A small image classifier, trained from scratch.
Model: 8.71M parameters, 32-pixel images, arch vit, norm layernorm, activation gelu, moe top_k, num experts 32, patch size [2, 2], layers 6, width 192.
Rows from block 2 of a small image classifier, named by matrix and row number. Rows with one number belong to one neuron. Each number is 500 + 40 x the weight over its row's rms, rounded and kept within 0 to 999. All counts start at 0. Numbers have three digits each. After the name is the row's rms in percent of the matrix's.
Before each neuron's rows are labels from the 100 images, of 14848, where the neuron reaches its highest value: "lies over" is the class under the peak. Only what is clearly more common there than usual is listed. The data: single toy objects rendered from many sides on busy backdrops. In brackets: how many of the 100.
# fc1: MLP up (model.blocks.2.mlp.fc1.weight, 576x192), inputs 0-95
# fc2: MLP down (model.blocks.2.mlp.fc2.weight, 192x576, transposed), outputs 0-95

lies over: brown part (50); part in the main colour (39)
fc1.387 132:489488480485541486443454435512478512420461492479528513490503563507485470545510470533485508479497449437384569445539558494531489500461484505532481510481451464516468520418508532503524528476571529479581558520507467539539512488447556512431496481496475486486460428470505497437468493549500578462
fc2.387 133:480484449549451517518513534458500461545519466497510530495489566454515555476438526513496465565465510535555447542514469535570506533488496482510461485514453535462536461457475480507678458522548508513624472446401522535533472535511456448467419524460530551551561537532512508495457523465492476475

lies over: part in the main colour (51)
fc1.292 072:574532490525535485505430524458475498487434490514487467485525491506570560551501513514455474492503562422478552508504414485508552527565492509449476536460452456543493462464518573507506448529545524530570574494505466554579405531491596526480505472475459513471553503482516533501528412521507451546
fc2.292 079:466509433524536526457527509443455532592536531435503446538469528526429515529458466428504509582556504537612481446483443563426497522508526493489513520462443456523564457524448501466467512450511430557493472545588469498472504439511412491466516499450596505535532448504453484478504544512484501483

lies over: dark part (41)
fc1.200 113:558538564616444458494488510511544429497497501556449495445565413505460520552559471521570465539552457460557497493492448520386534501556482479528482564472489495491524450593491555477566541522533529474488486552487540476475457464463549502566530520505536490506525525523527570524498530550489524495
fc2.200 114:484508481557471528532500475551452561509483473561376452564474513557518473499496498422429527551479503493482544520462516542468515513472551539491496481470469435524523497572464478524457541495382436521427508577495477525453536503527460451421493466490486485496429473514472491496519537511524536479

lies over: brown part (46); part in the main colour (40)
fc1.225 088:498484451557462529513443530527471503458496446524431555481549538507515504506495511548465449513451523424413542520527557520525461504478513581451548504442461474547459527500548477519582493494520556522584517568513462577567484585577529484473491475473535518457523449475502495445455461531519549476
fc2.225 086:481525516452484566457519518471432514474587557359490496498506504526461433476526476522528562478538486468467522477466490488397537551548537490483506483467531525517478573530554531498365471453451481517403466541540451487517495468483513489547518495521577459470512488512513501502490523545515580466

lies over: part in the main colour (60)
fc1.131 116:553519458518505478449528508439498481530533498476466540534466437496480449531537455519537448526438493487583502516552434534526473524509460555568445523480484482519540507513516574504436530484533466503403476521468502443529450502528564493511513552515482489497510493507513485609545554492457525523
fc2.131 128:543539556512448497513463582435463466513471496431465511518507472467579453494607497543542501471507490502538509465482484523429511479537481445500521488522555547462490535531564519524428480549434489452410435479549521509518474539469509521543564524512466479481548540432515463570533483511528411561

lies over: brown part (44)
fc1.561 064:482506487472523515505491536511509535473547540500486483477494528425513473486518488470538560535530504570496451496477546505513512478531493537475429517495461501487596528506455440442442395475427425531471527508525462524469544554528500497471530487477510484528430481492519527441532500503512494438
fc2.561 061:570497547496473496516502509488582499452490519537434516528524477508503476489524530524528485456527488462489529473505488502478486461522452427545509502533554600472457509522572494477544479562493564453491477427361508470538464535486557561579508517527509483549537573455571426519529455523464445569

lies over: orange part (42)
fc1.412 079:495475517526503535485496519452487490449481566534438609553437517506489466526500522531568498422499478454456537440595557501465474470459503525483502478475482521518472523484464469523506500490521463535465508547544492481527531513447574467485534555512477482518513459515516518468489515532529478544
fc2.412 074:564559541513482522481479520393609452508510458510427500495495481471501462488558504517538460485523467456511507459550495503463517515539474462509517504529536563454489483522548561505585470538497536510518440462367517457529499555459499492539524506478509491504559537450494486557487459548472507541

lies over: part in the main colour (40)
fc1.34 082:431495500515521475509484539451483530425409543519461493503446575483576503533529508525535534488522472475471539457577558487519483471477503495476497511491453531561479522479487457469495458483507413593486520515545466525555520554518534468463559485503487471572479476515473544387463512494475428496
fc2.34 079:545475567462486530510533466484554571526538478525484443540451537562463448473468520476477570403509476454441536540471567496431536566521530465468510466549562542539488527516560507547489489504472583493496473491413520457536548505492461541492468456530588483511505517523520414488485443577499539510

lies over: part in the main colour (95)
fc1.61 127:480454412565428530533448559473485594501513475526467506502502578507488513469438536443470448544470568490447526524495528529505491507455569515485571467488429480521433464550508464556501523487423566478498502518483449505538521503593473503462482544456489528493487488484501507442492508462499531484
fc2.61 130:507484488522488477462513508596484556495498534476477436512517462556479488519495490455413550539517507452467543584462566501492497537495542485485503520471483465541443535536488501478458509473471563547455533535475454555440496468534516484451539428519547464445469432539468491446462500510523610444

lies over: dark part (28)
fc1.570 139:521499561539454481511486506536531466462489533624460486458546387494512541503517526505494529511506467516541497552494562482435501434504509458498518548506543496481467477626456465475542516544535501540539541540530487509451499455574519502535508460510513478483461547501528573457498500500539490440
fc2.570 148:495476483516516479543505467586462514505440494573586540489508446500561568483464532501464540530463505537458509543469516486546466478472516502471529497503494471487450451469443465506550512480530441524559550534682507546401521477542462494456478494517507530545458498548504481444463538459544481483

lies over: part in the main colour (51)
fc1.402 110:440426452533474450507546514561551582511556448510483445510498423512514535488473488531480427517442554556499491608506516530524503501493559448509530532432455430597489528499535458489472497500529572479486544522406459534553489474524561464505470488509527507430480525534541571393556445451485460451
fc2.402 108:493589523517479577533444485455480440486516469480544475528488528470472533473494560527491515472544527498513481474520509548495521499573513459479530472546538559485518427488504496511533424517532437573550416541531564506456501521510445457459535496471515495593516550464440483517422539559542506522

lies over: orange part (29)
fc1.501 095:442503486494544490476483538413467545428456516507457528540425556480522486510503500531497482495461521461470555501589537474510461500474528554488528488475428483580459561491494467487470469478521407592483543538574494511593481551522589433432560479500480485537502446513494530438478501516478475524
fc2.501 095:517532550466476542505506470490508565542519501487527439571458524557451445463453527484500575409495462470423503531483572480386523558547518460474577467530552550550481504508545504557485461495454512522485440495383537450471541476482406513485484466534568464518472516531491451472492470579497541496

lies over: dark part (27)
fc1.251 098:543546494643418510522423539454482472459472500575419502473531455496500457506531524476548457564527515450509507493462493510417549494552506511504471566463480516472473496586490525466572527546445486477493479544552470530509456495531523470508534474454513496479537492495493567537525518540535535502
fc2.251 096:441461472545502492465531510474456571486563542434406506529435533498452441493512452474496532575499536521471530464544477506429497579471489498514525474495456494551490530560532471465368517432423536514356478536459458509572492479506481501488494504512555517464476447509500490470536492580459547504

lies over: brown part (39); part in the main colour (39)
fc1.40 068:441450465487526455467488546440443547458423515498442555499454551510536523502498502491467502490503501485450551494564520512536447530444514535476546493441401511574467526502488487526468519451530490540532568508553483477575463531537493491466513518493471515577500441511490541368484488505477502508
fc2.40 061:479498521462510497443544472475499580531569550453444468537431554582436457537487456445432642446469472454414580476470584522423497543484540521483504468452507482549471532525504515481481544439470519497488515538576484485527557489521471532469520455551537488432482458515510466467517462522499575441

lies over: dark part (25)
fc1.573 106:574553536629440474505462513488510446481479497569436469453567422513478500530520504504551448568551483450537497490468467496423517494573491503517454587464504507473503462596453539479577526533494502475500500542543492520470435493508531482526541458447544501518537508516498565534490548512498538488
fc2.573 110:446469463552433522479527468488452561503551529455369486551482549537449439500524477458484566520518530497474580481497490530417524558480523502481522468469453457569514541540533512506438536472414519477416492557502458508527524450485460518471508503528537505431466461527517502473530487590503562526

lies over: part in the second colour (26)
fc1.97 075:490504491532513494479428564423466562476457470479497441553481503473531484537526522517499440505490568432520515500511470512529497540546505549481544514421463487573478493488534551463475439498540515547552497507516454521634400515526580464468529492487475495456542469483494514532517415521478456547
fc2.97 065:504553475504521510501517523467473516598504539496574468550490514519442529485484482448518496569507497530580455503492466513417478506551502473501542491512501491495526488495474459463435457472499423542484445511582506483439520457518417490478494505487575493568524517508438461476485539526483521472

lies over: part in the main colour (51)
fc1.557 144:479475451568452529519484498426473593468503446525472460546530559508513465503514519440479475530481529446445586512482549504487555497465567498494531484507458466531451490540540488530485490566396536462464486532509437538573514531556506487463506540507483466450473469471517503493489477527503533495
fc2.557 128:474483447615463469480514480510488552523480477468484453505483527514521543516449495479431492644507509476508493537487524534507495497485517458513476483458435468503495454551470488425474489515431524514423489499465498572490481508517506468424485487494536488505481501506492507460452503500515525460

lies over: dark part (27)
fc1.29 142:498480569541444500531516520507540448474469515587465506450565430472489550466483514502568513482528463536560480546498503500383514439508527452507532540486478479469469482585461424495568520531512483505532520527537508512463512439520491474528470512495557508510488569502526592433495540475539492463
fc2.29 153:487491495541483534541516480536456524500493483535627489520471493500536542468468550488430535522492521522450496555461533490498488486510556501449554459509489454514471455482483447506572475494504457549560499559618511568418532490522441489430475474499531527539459519520483474458448550509569520495

lies over: part in the main colour (83)
fc1.463 100:492501508520505486657527437504521569514501477518381524523477545495522491462485534467490506483524557549441536505498481465406514513507507516462543461553543492522469517513576439569414515532377459457390524519465476511494563482450422538529504524558519502495475534490512501445503519523484498540
fc2.463 098:485512492562503485530475519539477494535497540540389531457504428400478536473521546514499499615527597562564471467512470518532508513511515473471562531515537548504425429507513438440526475524532504512547496541514523542484469498550453538557532527546531583553497526494487474483533471499497443530

lies over: part in the main colour (46)
fc1.206 050:500487469544515504480500538511499508483404579545472503481488508450506568461488562524581498530498464515507532432542569520491487498560546531467528516513466568516515528499439474469527432473518430539569518465515534465434484520547528460454528501479496505537483504493497591389404529502506453425
fc2.206 055:486467489462520471462502537498551563490543503543565479527434495499495456478515477501509524466439483461475535565541556475519456552476461487540489477553508549504426574520572454524562510489511567529522519435361513478602519483532528490516446482531554506456539473479484429505546438535476548487

lies over: part in the main colour (49)
fc1.120 107:447542511514509518485498509449508492479395563529471490491474551517532520525537517490525534519586471471512542361532584524491494446467513501503470539503461549513582482480431491483533450474476420562531494474534518461478500555499484509463558494486493469590516488485463538425397545509508472448
fc2.120 081:513492563494482492461554502488598513523544522505567441508432478507425441526501504509518513498516484453479495527484545435441545540516492457491464488547553530512490527498586515464519437515463608490476450479488524467524487506518552517511470472531535487476538513528500409507464462569495518498

lies over: dark part (34)
fc1.310 130:522514563573462494491491468528522436450510542581455516425536397491445500499533514517575491515551466504530474505521521507366515496566513477546512565493502526476457495595458501477572545510522487510497498569534524491434509432488532506512535468500555477515484543529530579484506550535502532478
fc2.310 143:475502466561484514534511480538430556494494463513440448516478530545533536491459523450423542547482515474442526575440541497473518476491573517462524472463493433504497458518462474523540516506457413529523518562490480560440547504549450455410480448471547523517457484525481491465459550478556551461

lies over: part in the main colour (43)
fc1.20 145:530538454492529547577513528480503560505523444513460454510469573488574492509451566466451500526439549473444541543453518470528522479484553589412502460490480466504581490489505485512460457557461466549521543522475495544510519542643489445437485476461472505457501485512483516545444475470546482432
fc2.20 136:532595485497480499495432490461469490583528465448542416553521511508534495513485487485506509455469466461562479507495489543470492470551507484525480496500530539477569446575435576449399463569418435519393440465506564477506482541502503478481526491493450429513475504496465504584525511495488481481

lies over: part in the main colour (39); brown part (34)
fc1.549 075:436514483448518495466534515494523500481499518493492443479500538468514486531531483481530558518554443510487510481502589492515478483504470510501402538487471530455638474504446477439431406477457440522494504491471480491451569548533521499471547473522466460529456511479516526472417529495515452431
fc2.549 078:535479536519465513515480532493576529461469488528518480504506475503544503477549529493550491488527486488523491511466480464484510481522481418526518496570556584447457540545563485502542470549467548472485490418449500467508458519492578553610529513512492491510517558473537435535556438501509436575

lies over: part in the main colour (64)
fc1.180 082:583529452551472518502463582425461545476461463512440504498503528501523527498519517434456508535468548470422589501575521515509504497490519567478542472452457500509451462508518447474506514566519510558541518553505470532526489526607491470491504473510456508506478504480481530470517434519531481495
fc2.180 068:549517531465561447402490504501528492480478607438413476471527440548441460586530429504519529487531450440496523475499477457448488538548473483506477549453511483524445540496534548453402512446513520513431502501544428469507470492477576525506591469520561480467550441510522475499490492539473528473

lies over: brown part (47); part in the main colour (43)
fc1.168 126:486494490499546481441470456492485526433455474479522526521498571521495486549512481550490496485507475434360579449554557486526477481459482500506489495473440467517455549416504514492517526461548530503561549523489478527584522531448564483452504477484480486485486428463489506462460472554481561480
fc2.168 131:487488451560443522523508541451498469553519469496506509491490564460496541471448537494490465553484516533547449535515477547560526542507496489504470471519468532473537455470495480506674449528538494517635452451380529547519471534516431464466425517462520547550560551518509513511444514490512492486

lies over: part in the main colour (62)
fc1.323 118:468451464545484493504479480464478603489450466512459460516515580519477498503470514461452479507526547447428578510460521508503541516428552459476576485513460489543431471498531525557491521498418560480472527480488429511577490494472452521460515518510498465485473468508521497436494472541482512504
fc2.323 120:493496444521478527508515437543451500535528502482422488575500524601527525480502509442409578541498475482487558537463563561504484482500565513475477480470441466522507514509465483517521520446490447501509482569551480522467548467550488484426540475521505471474477485536488480460439542509535541461

lies over: part in the main colour (92)
fc1.540 119:494465432583443537530469556463481567499479463531449515522529565465508499470439536445470449549470566486449553518488561526516526512432535505455565457502431483520401463530518458529503531515407552470502501513496430527584496481580487498450478541474466526487512494482525518465468469479524511483
fc2.540 105:508539485578494483471461446565459535530465542516445439536528498580452522516490477446467561566536497453473551496475531546451474484516522436525520514474461513492441447552473510471459517461440472514429488507564447481445489460513488506436543489510541456541489422507467501453468532525503568452